A small contrastive image-text model, trained from scratch.
Training: adamw at rate 0.0016, batches of 512.
Data: trained on numbers of one to four digits printed on busy colour backdrops, 295000 training examples.
Rows from block 2 of the text encoder of a small contrastive image-text model, named by matrix and row number. Rows with one number belong to one neuron. Each number is 128 + 24 x the weight over its row's rms, rounded and kept within 0 to 255. All counts start at 0.
Before each neuron's rows are labels from the 100 texts, of 14848, where the neuron reaches its largest size: "tokens" is the input token at the peak. Only what is clearly more common there than usual is listed. The data: numbers of one to four digits printed on busy colour backdrops.
# gate: MLP gate (text_encoder.blocks.2.mlp.gate.weight, 336x128), inputs 0-127
# fc1: MLP up (text_encoder.blocks.2.mlp.fc1.weight, 336x128), inputs 0-127
# fc2: MLP down (text_encoder.blocks.2.mlp.fc2.weight, 128x336, transposed), outputs 0-127

tokens: "9"
gate.13 [166 106  97 107 116 128 115 103 105 100  84 145 126 122 138 133 145 108 177 157  94 172 149 107 110 179 147 122 133 152 120  91 146 176 140 138 133 119  87 122 116  90 118 117 134 150 137 129 106 134 144 134 124 154 131 128  84 100 147 100 118 110 127 151 156 127  94 122 145  96 115 112 186  92 153 101 198 106 119 103 129 110 105 126  95 139 134 138 107 151 112 115 124 115 126 114 105 148 109 113 136  99 151 133 146 136 105 111 161 180 173 114 107 110 151 172 146 103 125 136 172 102 138 105 163 125 144 124]
fc1.13 [107 155 136 126 150 139 147 124 179 106 177  85 141  63 156 167  82 116 129 146  87 158 112  92 194 144 170 106 153 169 115 162 115 156 134 109 115 140 129 149 120 160 108 131 120 138 138 131 136 118 138 176 135 114 120 100 120 140 146 127  93  95 149 129 139 154 134 149 148 126 153 127 145 138 143 152 137 183 112 138 144 126 105 132 123  72 102  81 121 120 113 115 138 133 108 121 150 139 122 159 124 126 180 136 131 139 130 129 103 130 123 114 126  89 144  99 102 102 171 127 134 123 154 103 103 170 130 120]
fc2.13 [123 136 142  81 131 148 127 122 132 107  93 145 151 141 115  66 139 106 107  93 107 134 138 143 128 154 118 126 129 130 148 123 135 147 126 143 110  88 167 115 101  94 156 147 174 145 144 125 181 116 147 121 135 177 135 145 144 117 164 108 153 135 137 127 152 191 103  97 123  96 161 132 193 125  89 149 164 154 139 101 125 144 134 119  83  97 148 134 109 159 130  64 132 116 155 117 118  97 126 130 103 126 121  76 173 142 113 148 122 108 122 148  88 139 144 163 136 122 117 133 122 137 150 124 141 146 106 123]

tokens: "4"
gate.138 [109 138 132 126 112 130 173 135 121 139 115  94 144 130 104 101 142 151  69 142  96 140 167 128  99 121 153 153 133 160 144 136 113 100 131 137 112 153 153 128 131 129 138 115 125 129 120  98  95 144 138  94 114 128 117 135 159 103 117  86 155 100 162 125 139 116  96 126 102 125 125 116 136 104  86 128 127 115 127 157 129 124 117 117  88 161 146 165 128 151 135 171 169 123 133  76 108 178 103 138  91 165 175 149  98  80  99 114 137 137 131 165 133 124 138 130 129  71  83 126  93  82 123 143 163 101 165 112]
fc1.138 [149 121 117 158  97 114 164 129 129 128  48 100 147  91 118 101  97 104  94 142 115 115 138 132 135 141 167 131 143 156 146 147 122  83 131 106 119 128 113 132 163 114 108 143 125 128 134 126 183 136 100  82  99  98 128 133 171 140 128 148 138  97 113 112 104 145 131 110 139 137 160 111  88 133 119 105 162  73 155 124 121 112 113 135  72 155 142  92 124 131 157 127 165 160  93 106 136 125 146  87 142 133 124 119  85 130 169 146 115 160 109 117 135 122 139 149 133 139 107 125 107 127 169  98 140  73 136 110]
fc2.138 [127 179 149 107 131 119 106 117  69 124 161 129  98 106  80 133 111 135  87 119 111 113 107 115 119 127 154 146 170 139  95 114 124 147 127 153 132  98 127 146 123 107 143 103 115 141 185 133 129 145 120 127 176 136  80 107 169 159 124 133 128 133 138 126 137 129 132 161 108 134 108 167 137 122 168 128  85 158 130 159 109 142 105  99 166 157 145 126 140  93 136 102 112 132  85 121 178 132 110 133 133 120 170 146 192 148 117 131 131 112 141 141 124 125 141 154 148 127 127 110 167  97 108  75 130 148 128  77]

tokens: "2"
gate.63 [102 162 167 111 104 136 145 183 117  75 163 140 125 114 121 143 120 134 149 181 176 165 123 159 136 143 123 162 143 150 186 151 111 140 131 127 101 121  98 128  87 129  98 134 135 163  86 130 164 117 146 106 161 124 119 114 143 109 142 125 119 138 133 145 151 126 140 101 155 126 176 136 143 160  98 115 111  95 149 123 111 133 126 114 104 131 102 143  80 112 109 143 104 152 118 119 139 148 109 125  80 157 135 133 125 101 104 124 133 141 184 156 104 140  94 100 115  69  97  91 118 122 138 125 157 146 130 126]
fc1.63 [131 143 111 135 123 141 138 110 104 129 126 129 149 114 126 157 144 153 141  91 125  91 169 137 173 136 171  95 130 126  94 135  73 123 100 117 129 116 117 129 132 125 181 142 130 125 102 121 156 101 105 169 125 126 114 143 109 152 105 179 116 108 100 113  95 141 105 152 128  93 103 160 117 131 162 149  90 115 157 149 150 131 151  69 152 151 110 186 114 109 129 138 132 143 139 141 134 112 152 162 149  93 116 147 122 167  83 163 103 154 113  96 130 135 141 107  97 148 173 158 168 152 134 160 120 134 109 150]
fc2.63 [126 137 152 150  92 176 107 114  98 126 107 139  96 130 127 196 122 140 104 110 130 109 173  97 137 125 115 113 116 103 125 113 146 135 136 137 164 112  77 146 153 155 150 141 134  99 147 160 113 150 107 135 130 114  97 113 131 130 119 163 118 135 100 110 116 108 122 157 119 140 152 161 127 142 128  99 104 175 118 118 131 123 101 154 106 109 136 127 109 110  55  99  95  87 127 150 131 140  96  93 140 141 115 152 160 147  98 164 173 175 144 117 141 174 139 172 151 127 147 124 159 118  89 154 126 105 105 133]

tokens: "7"
gate.16 [118 113 146  75 116  98  96 137 137 111 111 118 124 133 108 177 120 157 132 193 105 125 145 105 119 118 157 147 136 121 141 126 111  98 148 158 138 135 134 144 116 121 129 119 176 119 143 141 181 145 101 136  87 114 150 140 121 118 139  97 164 116  84 101 148 104  45 131 161 115  73 134 138  75 143 131 151 128 128 118 105 107 100 140 142  97  94 112 146 141  92 147 146 165 144 111 117 155 158 107 163 152 120 148 111 149 123 116 135 144 143 138 114 132 125 121 135 117 102 173 103 154  96 144 113 162 100 120]
fc1.16 [ 91  98 109 120 177 111 111 117 116 111 109 131  81 141 122 131 151 113  98  73 105 137 111 135 145  96 109 114 114 160 176 105 112 147 155 105 116 106 122 107 149  77 147 135 111 166 158 116 141  87 135 150 124 156 118 180 133  90 121 151 126 114 146 125 132 137 133 104 113  88 148 146 117 171 186 116 131  99  93 116 137 135 165 175 130 151  97 111 106 139 111 145 122 141 120 143 150 135 136 110 167 142 120 180  89 131 108 148 134 142 113 139  94 160 105 146 120 123 150 133 159 135 122 144 160 116 182 122]
fc2.16 [ 80 120 146 142 164 144 139 104 137 137 142 124 137 112 101 122  69 155 178 134 104 134 102 121  88 136 112 126 144 115 112 139 138 104 157 120  87 123 161 129 155 147 159 137 142 145 103  82 131 145 126 156 121 134 118 127 105 134 174 136  94  98 110  90 158 173 122 128 110 125 109 134 137 147 108 118 139 114 129 137 104  98 158  83 164 121 139 126 152 211 139 149 100 114  98 186 141 156  92 118 120 140 136  81 149  85 128 166  93 116 139 125 104 133 128 144 121 135 150 126 137 148 104 138 137 111 169 135]

tokens: "2"
gate.90 [115 149 152 146 130 169 103 128 123 154 119 139 133 130 150 138 127 169 123 124  81 114 142 121 136 126 183 134 109 119  79 138 144 113 176 155 109 158 155 118  79 159 112 129 148  82 126 151 153 114 118 119 121 123  89  96 153  84 105 138  87  96 119 109 154 107 143 145 127 114 151 150 126 123 144  97 124 108 135 121 114 113  99 150 154 125 117 152 140 119  96 118 163 139  95 166 136 110 116 107 170 127 157  92  90 151 195 180 111 100  96 131  99 162 137 120 117  99 128 121 120 101 141 144 119 110 165 107]
fc1.90 [151  94 104  77 100 138 140 142 118 136 142 126 127 131 122 144 149  98  91 103 109 127  89 127 109  91 107 153 129 126 133 133 165 102  61 159 105 104  97 180 126 129 134 128 155 103 154 136  97  85 136 125 110 116 130 154 139 152 124 146 124 140  89 107 128 133 122 149 117 163 164  93 169 104 108 108 172 102 108 132 169 162  67 146 133  88 153 143 103 127 119 129 126 140 118 178 132 156 137 122 151 105 125 160 127 125 134 147 143 182 159 146 120 126  99  99 137 142 118 138 148 123 152 161 101 124  92 125]
fc2.90 [116 135 161 170 121  94 129 121 132 152 116 125 162 165 129 142 105 128 144 115 114 114 156 114 130 121 112  70 105 133 115 116 140 152 170 105  89 160 154  95 109  97 131 125 145 122 114 130  98 145 181 140 171 124  96 123 143  93 115 162 154 127 111 113 119 121 143  73 171 131 122 159 116 162 118 147 115 151 146 138 167 114 119 110 107 134  72 126 127 146 150 113 144 137  93 158 152 125 106 114 120 118 141 102 132 124 122 100 152 138 166 143  69 110 117 127 110 154 116 100 134 107 161 136 148 201 151  92]

tokens: "7"
gate.322 [185 105 127 136 126  96 163  90  99 125 121  78 115 141 143  97 122 162  71 123 168 150 118 124 167 112 102 150 164 146 130 123 141 126 131  73 150 126 133 144  94 133 128 162 133 114 111 123 159 129 104 136 139 161 144 143 123  96 134 134 116  79 155 113 160 121 154 124 128  91  84 122 101  82 162 129 108 160 117 133 162 108 129 133 107 131  59 138 139 106  99 167 155 129 152 103 124 141 131  84 130 130 108 126 123 129 102 134 121  98 122  99 130 151 124 101  84 153 139 111 128  91 118 126 168 133 126 110]
fc1.322 [147 122 103 163 107 148 128 140 149 169 166 181 127 121  74 117 141 155 144 152 128 151 132 139 133  91 150 181 149 116  98 136 145  97 168 171 132 134 133 168 132  70 129 100 158 119 131 151 127 112 114 124 131 111 138 146 125 162 152 120 126 148 144 135 122 141 144 135 140 131 155 175 139 153 139 140 131 143 127 118 106 149 147 117 120 105 175 136 145 120 143 139 108 102 149 137 152 107 197 153 130 158 142 141 113 100 123  93  98 112  99  96  83 116 116 153 164 160  96 133 110 143 174 170 123 104 109 109]
fc2.322 [ 96 143 146  95 151 139 137 112 128 161 139 106 161 137  88 130 116 106 138 127 151 130 133 138 127 129 112 130 138 142 133 141  97  93  98 129 120  99 112 147 156  88 110 155 130 109 225 113 174 121  84  84 124 100 160 112 138 104 151 137 114  86 140 146 138 107 106 105 112 157 140 105 105 136 122 101 129  96 125  96 147 102 154 114 169 145  87 134 109 149 107 140 136 132 124 133 136 120 135  92 141 133 100 137 123 100 112  93 138 178 124 122  85  81 128 109 158  93 160 173 131 117 154 148 147  92 130 140]

tokens: "4"
gate.166 [112 135 119 123  88 104 144 157 115 127  82 135  85 137 170 135 132 107 155 162 169 116  98 138  85 178 134 144 107 136 107  87 127 107 121 135 145 170 129 147  71 151  91 138 159 126 137 102 133 121 114  94  85 109 141 124 115 107 118 142 120  90 115 161 151  94 105 143 116 168  93  97 160 160 115 110  94  99 122 119 120 152 137 132  92 143 144 119 151 174 127  99 155 148 133 193 124 111 113 126 111 130 142 150 151 116 150 122 113 140 135 145 150 176 129 117 134 138 115 120 130 112 145 115 133  79 138  86]
fc1.166 [134  90 122 102  81 154 119 130 132 154 157 143 148 119 155 123 171 169 107 125 126 136 154 145 130 114 116 131 119 154 161 159 160  69 148 110 153 121 143 149 142 115 126 144 153  80 128 146 123 125 150  93 117  86 127 136 112 129 149 139 124 159 121 113 148 132 126 134  72 152 105 141 131 166  95 174 106 141 138 145 136 111  83 125 136 128  82 159 164 121 131 149 126 107 123 115 110 102 117 170 170 130 139 141 131 137 102 119  95  87 124 111 149 121 150 143 121 179 130 187 140 152 127 157 104 136  93 183]
fc2.166 [158 125 149 142 126 157  95 158  97  96 128 174 125 147 116 129 167 122 161 132 138 133 144 101 105 128 149 162 135  96 100 141  43 109 131 111 149 117 102 149 101 130 106 126 141 114  99 116 121 141 106 131 137 121 113 147 135 140 128 178 130 128 129 141 151  92  87 125 155 141 140 170 166 111 138 160 120 160 102 132 143 127 146 146 166 140 192 100  70 153 119 129 137 119 136 131 138 148 132 145 166 191 126 121 159 131 131 141 136 156 123 131 137  95 144  92  96 123 131  77 138 149  94 124 128 105 111 103]

tokens: "2"; "9"; "0"
gate.24 [134 151 165 154 118 106  82 144  98 118 116 138 108 126 111 135 123 171 107 165 136 147 102 134 130 148 111 148 172 176 114 131 152  70 108 149 104 115 148 109 166 136 105 153 145 164 152 135 149 163 115  78 149  91 134 145 117 145 124 111 111 127 126  72 145  89 153 150 124 114 131 136 116 115 118 149 103 124 176 136 165 127 123 149 106 117 131  93 166 115 109 135 130 136 124 165 111 125  95 155 196 161 108 147 124 146 143 108 118 160 168 113 105 122 142 134 103 121 143  97  93  88 126 120 131 104 123 162]
fc1.24 [107 144 160 140 142 110 119 101 126 131 105 158 194 162 115 138 142 142 108 129 112 126  97 131 149 158 173  89 128 137 153 106 163 113 126 121 129 105 117  92  82 159 145  99 142 149 165 126 102 159 155 136 132 119  97 141 170  80 136 130 150 142 137 127 154 150 123 107 153 112  86 125 163 158 130 126 134 120  79 110 148  89 128 119 149 153 114 127  98 158 162  92 121 136 102 124  99 123  88 125 154  69  99 114 156 118  93 125 133 140  84 100 148 137 105 123 141 110  79 127 148 127 121 113 128 141  87 138]
fc2.24 [134  81 119 172  91 138 134 113 128  99 133 147 104 116 131 137 125 156 110  98 135 111 121 135  72 122  72 163 154 133 147  83 124 152 142 152 104 133 133 142 103 132 148 140 125 142 136 145 124 110  77 100 184 110 163  57 137 139 157 108 144 149 138 132 149  83 124 102 168 157 140 144 127 118 173 133 135 135 129  91 139 128 135 120 107 140 178 141 144 100 142 155 129 141  73 102 113 149 134 118 141 144 118 106 123 121 111 115 137  92 122  90  95 128 119 123 112 140 139 138 162 143 176 116 138 147 101  84]

tokens: "4"
gate.270 [125 124 155 131 171 122 127  83 142 120  60 114 180 150 113 154 126 121 149 163 154 110 145 165  82 105 129 123 108 115 148 146 130  83 125 155 124 154 122 114 140 124 133 137 100 140 125 118 158 114  99 146 149 107 122 102 129 123 131 108 144 137 111 137 123 164 131 146 117 123 114 161 147 103 158  88 108 173 149 128 111 117  96 106  80 124 159 103 102 147 124 135  86 108 163 105 131 192  94 122  99  80 144 109 154  95 132 171 110 136 136 112 118 112 102 145 133 167 119 166 169 126 146 135 153 140 104 128]
fc1.270 [152 127 132  75 141  99  88 144 141 129  92 129 121 100 138 113 112 138 129 153 114 119  92 128 124 150 148 131 119 103  92 107 145 144 136 136  83  84 116 127 169 124 102 117 147 142 127 115 190  95 167 172 172 130 111  93 103 108 149 140 107 165 126 105 139 115 135 118 141  92 100 131 148 151 134 116 166 120  93 115 141  78 124 159 139 140 140 105 134 109 153 120 134 106 129 102 114 131  98 145 127 148 155 135 116 133 157 113 105 156  71 153 130 102 116 159 146 202  96  82 144 126 119 145 158 140 122 130]
fc2.270 [ 81 196  84 152 139  96  88 109 133 123 124 133 173 119 194  91  92 141 119 106 159 114 133 101 120 167 110 141 129  96 140 121 147 111 105  99 140 100 143 104 147 111 107 132 119 121  77  87 130 102 149 133  97 106 132 140 142 129 123 132 129 129  98 113 118 118 111 148 133 153 165 176 115 133 123  99 111 106  94 114 111 152 183 126 156 108 117 116 114 187 136 136 134 137 104 110  68 144  93 145 130  97 127 115 103 129 135 128 128 140 121 111 151 143 134 130 116  85  86 145 118 142 125 146 146 138 110 141]

tokens: "2"
gate.173 [126  99 154 137 148 149 161 146 118 157 144 120 165 120 119 136 123 159 135  95 120 158 100  85 154 121 101  99 106 160 155 139 120 143 170 128 128 108 115 138 157 127 110 155 125 126 121 102 118 146 157 128 129 124 102 176 145 119 112 125 113  80 122  58 140 150  89 126  99  95 120 161 140 140 106 154 107 130  81 126 146 119 156 167 156 130 103 141 145  96 122 134 142 129 108 101 104 182 120 155 176 126 148 126 125 121 128 126 111 180 177 113 123 105  84 147 105 134 122 202 131 147 128 126 121 120 133 153]
fc1.173 [129 134 107 182 107 136 106 123 120 100 100 180 147 150 123 163 164 144 114 117 157 109 161 151 120 124 136 139 132 132 122 127 109 119  96 152 125 147 131 130 149 124 130 104  87 106 144 147  78  98 138 132 148  66 141  88 141 110 189  90 139 137 141 125 109 103 141 112 150 143  99 164 118 141 142 117 125 115 137 129 151 115 131 150 131 120  61 162 158 137 142  91 117 116 142 171 176 112 124 131 160 134  94  81 121 135 172 136 100 142  95 114 162  99 132 152 124 150 111 140 112 111  84 120 141 160 114 144]
fc2.173 [164 161  83  98 126 101 180 151 161 112 142 101 147 125 124  93 120 111 175 166 101 147 124 166 117 138 122 113  69 116 118 130 125 121 117  79 127 101 155 147 134 117 136 154 151 136 150 116 162  94 137 137 135  95 112 143 173 116 134 124 124 114 136  90 135 110 120  85 169 146 146 115  93 133 128 152 126  87 123 102 147 170 168 131 184 114 135 105 139 116 181 143 166 167 150 114 110 113 117 117 113 108 116 125 102 150 159 142 104 139 147 139 126 137 105 107  90 120 125 139 128 165 146 124 155 101 144 152]

tokens: "4"
gate.106 [137 125 149 176 158 101 104 144 112 151 187  98 115 176  75 146 109 155 200 122 145 139 125 129 133 118 114 101 125 137 124 159 111 141 101 104 125 112 141 171 134 170 121 127 138 117 169 123 157 121 114 134 135  89 144 141 163  83 106 105  92 119 125 126 130 145 136 108 105 149 147 104 175 133 183 114 114 117 114 146 115 165 159 103 174  91 142 139 160 123  92 114 132 127 132 115 128 115 116 157 152 171 114 120 125 104 173 156  85 136 116 146 147 137 132 114 118 136 149 119 130 118 102  94 134 135 101 134]
fc1.106 [ 84 136 107  43 190 104 163 133 147 161 106  91 100 111 127 171 141 127 116 104  92 168 153 129 117  99 123 110 115 113 123 104 156 112 136 131 138 123 157 110 114 122 118 127 131  96 110 133  84 135 152 156 121 165 141 115 139 135 100 108 137 198  89 134 147 130 136 119 139 152  80 156 121 140 140 106 110 125 126  92  97 165 132 129 132 112 125 153 123 163 132 133 157 147 145 151 130 117 135 115 107 109 140 134 162 144  97 134 142 108 155 132 112 122  88 137 128 141  86 164 170 148 115 144  92 108 138 108]
fc2.106 [ 98 137 127 138 151 142 144 107 136 151 202 142  87 129 130 128 150 120 108  90 144 122 144 112 118 147 118 123 111 157 117 109 145 146 145 176 158 158 109 115  88  99  97 119 134 123 169 151 178 103 110 129  97 161 119 112 127 122 115 157 113 125 116 119  98 125 173 164 136 121 120 156  85 106 141 134 111  78 106  86 122 114 108 163 121 149 113  90 118 119 135 140 113 132 103 149 136 139 141  73  98 148 133 127 143  80 123  70 122 129 149  98 140 147 164 169 142 129 116 146 137 102 113 146 150  83 141 156]

tokens: "4"
gate.86 [125 152  96 110 123  88 139 165 117  93 130 110 185 107 116 114 134 120 139 204 123 118 124 127 144 125  88 133 137 173  95 102 132 137 139 145  94 106 117 138  91 182 150  87 121 120 101  80 142 110 109 143 108 147 145 140 139 133 168 148 114 123 133 109 141 108 129 105 118 118 191 124 137 109 122 165 142 166 144 142 169 154 144 140 138 129 151 131 105 126 117 110 147 123  97 170 125 180 138 151 146 129 121 128 113  82 136 136 135 128 117 140 120 118 115 100  82 109 160 114  86 155 116 119  89 110 150 160]
fc1.86 [ 95 159 148 130  81 154 176  80 138 104  88  84 148 107 123 120 137  91 127 130 119 144 109 128 153  97 127 116 190 177 122 130 138 118 136 111  92 137 102 145 172 162 125 138 128 168 118 137  85 104 119 123 120 162 135 114 137 166 154 128 121 146 109 108 132 131 168 114 151  93 151 137 102 122 132 121  93 129 124 144 147 124 119 118 125 143 118 132  79 150 158 129 133 112  97 147 119 151 110 158 165 176 111 115 173  85 138 140 125 122 128 130 139 187 125 139 123 145 109  95 104 165 101 116 104 147 145 100]
fc2.86 [148 124 149 108  97 108 185 148 151 141 132 138  96 123 151 115  77  87 114 127 135 154 133 132 126 122 143 164 180 139 133 129 151 100 125 134 135 120 127 165 108  85 138  82 153 121 121 147 147 132 122 146 128 125  93 113 131 141  91 158 119 129 144 137  84 117 123 166 110 122  91 163  56 139 121 138  99  72 134 187 120 138 129 116 149 142 131 102 151 102 138 125 120 141  84  96 135 146 105  97 122 149 177 129 152 145 108 107 147 128 117 124 110  80 148 147 129 135 122 159 113 122 148 169 107 128 147 166]

tokens: "4"; "3"
gate.159 [ 79 141 103 150 126 155 152 120 120 136 136 167 127 150 121 126 135 123 144 126 128 105 199 116 112 146 118 131 159  81 139 109 119 148  85 140 135  95 143 135 141 123 153 175 100 130 129 115 114 128 124 121  83 125 126 120 131  97 144 114 119  95 125 112 123 136 127 150  50 122 148 122 180 157 143 161  99 157 100 145 114 118 103 125 162 161 134  94  97 152 117 136 139 125 123 108 159 116 164  79 113  97 168 167 137 127 103  96 106 134 101 116 164  94 115 122 125 122 131 146 135 112  61 133 125  95 135 105]
fc1.159 [143 176 128 133 154 107  87 148 146  94 123 148 154 140 174 165 126 111 124 118 170 142 151 119 117  80 108 118 125 128 116 133 127 133 129 163 139 122 107 153 118 153 118 112 107 120 122 167 135 101 136 133 110 130  79 161 163 105 161 142 165  89 158 141 130 123 120 141 131 101 158 170 111  99 118 145  56 132 131 127 184 131 163 163 126 129 111 129 109  99 134 105 127  92 121 145  87 123 143 108 136 132 160 109 102 100 112 124 139 155  94 119 147 129 133 131 102 161  73 160 123 134 131 120 163 161 177 139]
fc2.159 [108 137  82 107 141 111 133 106 126 120 112  99 191 109 117 135 182 100 157 133 127 157 137 143 171 120 100  85 136 165 112 156  89 141 183 108 128  94 156 112 121 130 110 149 154 127 125 120 105 174  95 142 161 144 170 166 118 116 126 148  86 121 107 165 115 125 123 137 120 115  95 132 140 140 143 136 104 153 150 122 134 133 163 119 123 117 104 141 105 115 160 140 116 139 137 108  95 133 146 120 141 138 152 147 153 150 130 169 150  90 124 118 131 154 161 121 117 134 131  74  89 192 138 124 162  96 139 106]

tokens: "2"; "8"
gate.197 [148 122 149  62 105 140 129 148 101 102 171 129  91 133 140 127 178 141 137 126 136 152 136 142  97 169 111 123 121  54 154  99 128 103 104 139 101 139 110 134 111 154 139 104 132 143  92 164  98 125 164 176 116 157 133 147 124 127 102  69  86 116 143 144 160 130 125 116  86 142 117 155 118 149 134 155 112 180 150 101 120 169 136  92 136 164  84 144 123 141 133 146 115 133 129 119 153  98 116 135  97 177 109 151 130 109 111 106 131 157 122 163 108 136 122 134 117 130 116 122  95 126 113 140 125 109 154 123]
fc1.197 [113 103 157 121 179 138 125 147 128 173 124 139 135  61 126 136 116 130  81 143 103  58 132 128 105 134 131 133 144 135 138 125 159 119 135  96 117  91 116 128 140 107 115 127 167 112 111 112 163 140 108 149 137 160 123 145 108 129 147  99 136 102 106  92 164 137 126 165  72 104 135 126 100 150 185 153 107 121 135 142 129 141 106 148 117 121 135 137 172 131 166  90 117 103 149 110 114 128  80 136 138  80 136 121 117 157 129  86 129 156 135 103 118 116 104 113 131 172  92 127 160  83 134 133 130  98 145 106]
fc2.197 [117  99 157 111 157 150 117 185 156 149  98 139  99 149 122 127  51 124 124 130 119 116 139 118 152 104 169 125 126  98 127 141 171 119 176 104  88 139 120 139 115 130 121 138 154  98 120 125 124 102 152 154 135 104  76 184 135 140 142 153 137 143  84  91 160 149 109  87 138 149 142 153 116 130 107 159 145 126 102 143 144 112 102 103 113 108 128 126 151 101 109 104 113 121 148 126 120  99 105  77 128 153 142 152  97 122  97 138 134 163 131 118 100 145 127 145 118 139 174  94 121 110  88 169 104 112 138 135]

tokens: "7"
gate.163 [107 107 139 162 167 125 137 143 109 105 122 155 125  88 126 113 130 112 152 171  74 100 131  88 143 143 152 144  99 146 148 115 135 101 132 105 130 112 107 162 133 133  87 155 157 180  58 119 123 131 149 185  96 132 129 194 101 138 117 136 148 129 117 155 121 165 140 122 126 141 105 146 172  90 119 139 114 153 156  95 118 104 150 148 127 137  82 136 130 145 100 148 150 171 109 134 167 127 168 127 132 117 118 131 139 140 124 161 156 137 123 140 111 125  79  92 145 123 110 115 146  98 132 138 124 137 100 133]
fc1.163 [172 167  95 147 130 162 127 105 148 134 136 104 108  90 170 142 122 123 118 107 137 150 160 148 139 122 106 135  85 125 102 137 150 165 101 197 124 132 122 112 118 119 166 125 115 120 135 156 147 114  99 176 129 117 146  96 125 155 165 157  83 142  78 132 172 126 132 153 143 109 147 143 117 144 104 124 149 121 134 104  93 123 131 103 165 108 158 110 108  89 134  87 144 109 145 130 112 106 117 130 112  88 138 143 153 150 104  98  91 167 141 113  91 134 107 137  87  96  90 142 119 108 126 111 140 101  99 140]
fc2.163 [139 140 133 150 123 154 124 131 111 155  89 125 136 124 102 124 175 131 138 127 162 174 140 137 111  84 107 116 101  88 128 196 130  95 115 145 137 141 130 100 134 154 155 117 124 148 123 135 141 116 137  85 153 156 170 129 120 125 170  90 101 123 148 129 124  98 145  98  98 147 166 102 132 140 125 161 146  77 126 123  87 139 154 145 123 106 147 111 137  88 115 161  89 112 170 136 111 128 118 137 136 133 122 105 117 157 122 105 110 152 147 130 109 111 144  93 116  62 103 147 109 193 138 127 143 166 132 102]

tokens: "9"; "2"
gate.1 [117  78 137 151 133 174 111 140 149 122  98 155 129 117  93 143 119 129 105 148 140 108 154 135 145 150 161  86 111 139 147 109 136 125  92 185 155 112  75  74 154 110  94 110 163 129 167 142 116 148 132 132 127 126 119 100 106 117 134 132 116  99 102 159 117 133 121 129 130  80 131 150 176  96 125 168 109 114 118 102 187 128 107 157 102 109 102 116 149 152 139 130 116 111 110 175 124 127 137 122 126 187 129 134 125 139 135 115  95 137 135 173 108  94  78 150 138 107 150 125 106 150 123  92 136 138 103 138]
fc1.1 [145 116 100 117 110 152 118 119 122 135 115 128  77 113 119 125 132 164  99  75 123 135 125 177  95 125 149 154 145 131 133 146 124 129 117 112 145 133 118 155 174 142 157 139  57 108  98 140 106 132  73 163 104  90 125 128 128 116 103 159 106 123 143 151 148 147 113 201  97 148 156 102  80 115 147 148 133 123 113 133 140 141 100 136 111 109 144 156 149  75  80 128 109 124 140 189  84 139 146 116 143 114 158 161 132 139 134 147 106 131 122 130 140 111 133 119 106 126 149  90 119 136 119 110 156 150 153 144]
fc2.1 [118 126 126 161 148  70 109 143 141 134 113 133 152 149 159  88 116 145 132 140 128  88 109 111 127 146  53 137 125 142 156 150 102  95  97 161 178 148 106 134 133 150 126 108 103 109 130 139 123  92  98  99 112 125 138 109 119 119 151  90 139 121 155 120  91  86 150 137 134 129  96 161 104 112 142 135 129 108 130 115 126 136  98 147 151 116 138 144 114 122 137 166 102 107 170 102 152 123 173 111 131 132 118 157 127 143  80  94 159 127  91 151 142 102 100 137 150 139 139 162 184  81 105 129 112 163 161 130]

tokens: "7"
gate.217 [116 149 141  92 177 144 138 124 155 121 157 137 123 124 110 130 125 108 102 111 113 108 201  78 115 127  94 123 126 120 164 100 110 140 149 130 147 120 121 131 135 166 144 157 135 116 122 124 134 126 135 145 119 140 220 124 128 120  81 105 118 141 150 114 114  98 139 121 163 127 103 121 139 119 134  88 177 137 141 147 150 144 127 154 118 122 144 129 166 103  96 138  87 121 135 166 100 138 121 127 142  90 113 141 165 147  76 117 163 165  96 162 114 119 104 144  93 121  92 126 118  80 125 150 145 127 158 126]
fc1.217 [113 102 150 123 152 151 181 113 120 114 105  93  89 121 130 116 148  87 148 175 116 109 100 113 111 120 120 145 107 113 128 134 125 201 106  80 148 159 116 144 165 147 123 121 125 109 125 122 162 151 142 144 101 132 108  87 107 133 133  96 156  85 103 146 181 129 139 134  90 142 116 119 148 105 108 140 147 149 173 178 130 120 126 140 114 118 118 119 127 125 137 167 139 101 167 132 120 123 124 128 130 122 143 183 151  87 124 139 143 136 123 139  96 126 141  95 111 108 165 125 162 151  85  97  95 159 116  95]
fc2.217 [ 99 126 119 120 155 174 138 148 162 136 101 133 150 141 105 147 115 120 138 126 116 117 142 131 145 174 145 157 109  97 139 125 102 139 162 132 144 157 123  88 130 154 135 151 106 121 121 134 139 139 162 117 118 143 147  86 139 131 133 143  96 101 120 114 118  97 161 125 139 117  93 120 100  93 126 123 138 115 138 145 111 137  96 160  88 136  88  80 133 100 145 106 115 100 123 181 177 111 151 137 137 125 159 122 150  52 141 163 169 151 115 106 134 125 124 182  80 134 138  80 126 143 103 151  95 166  99 121]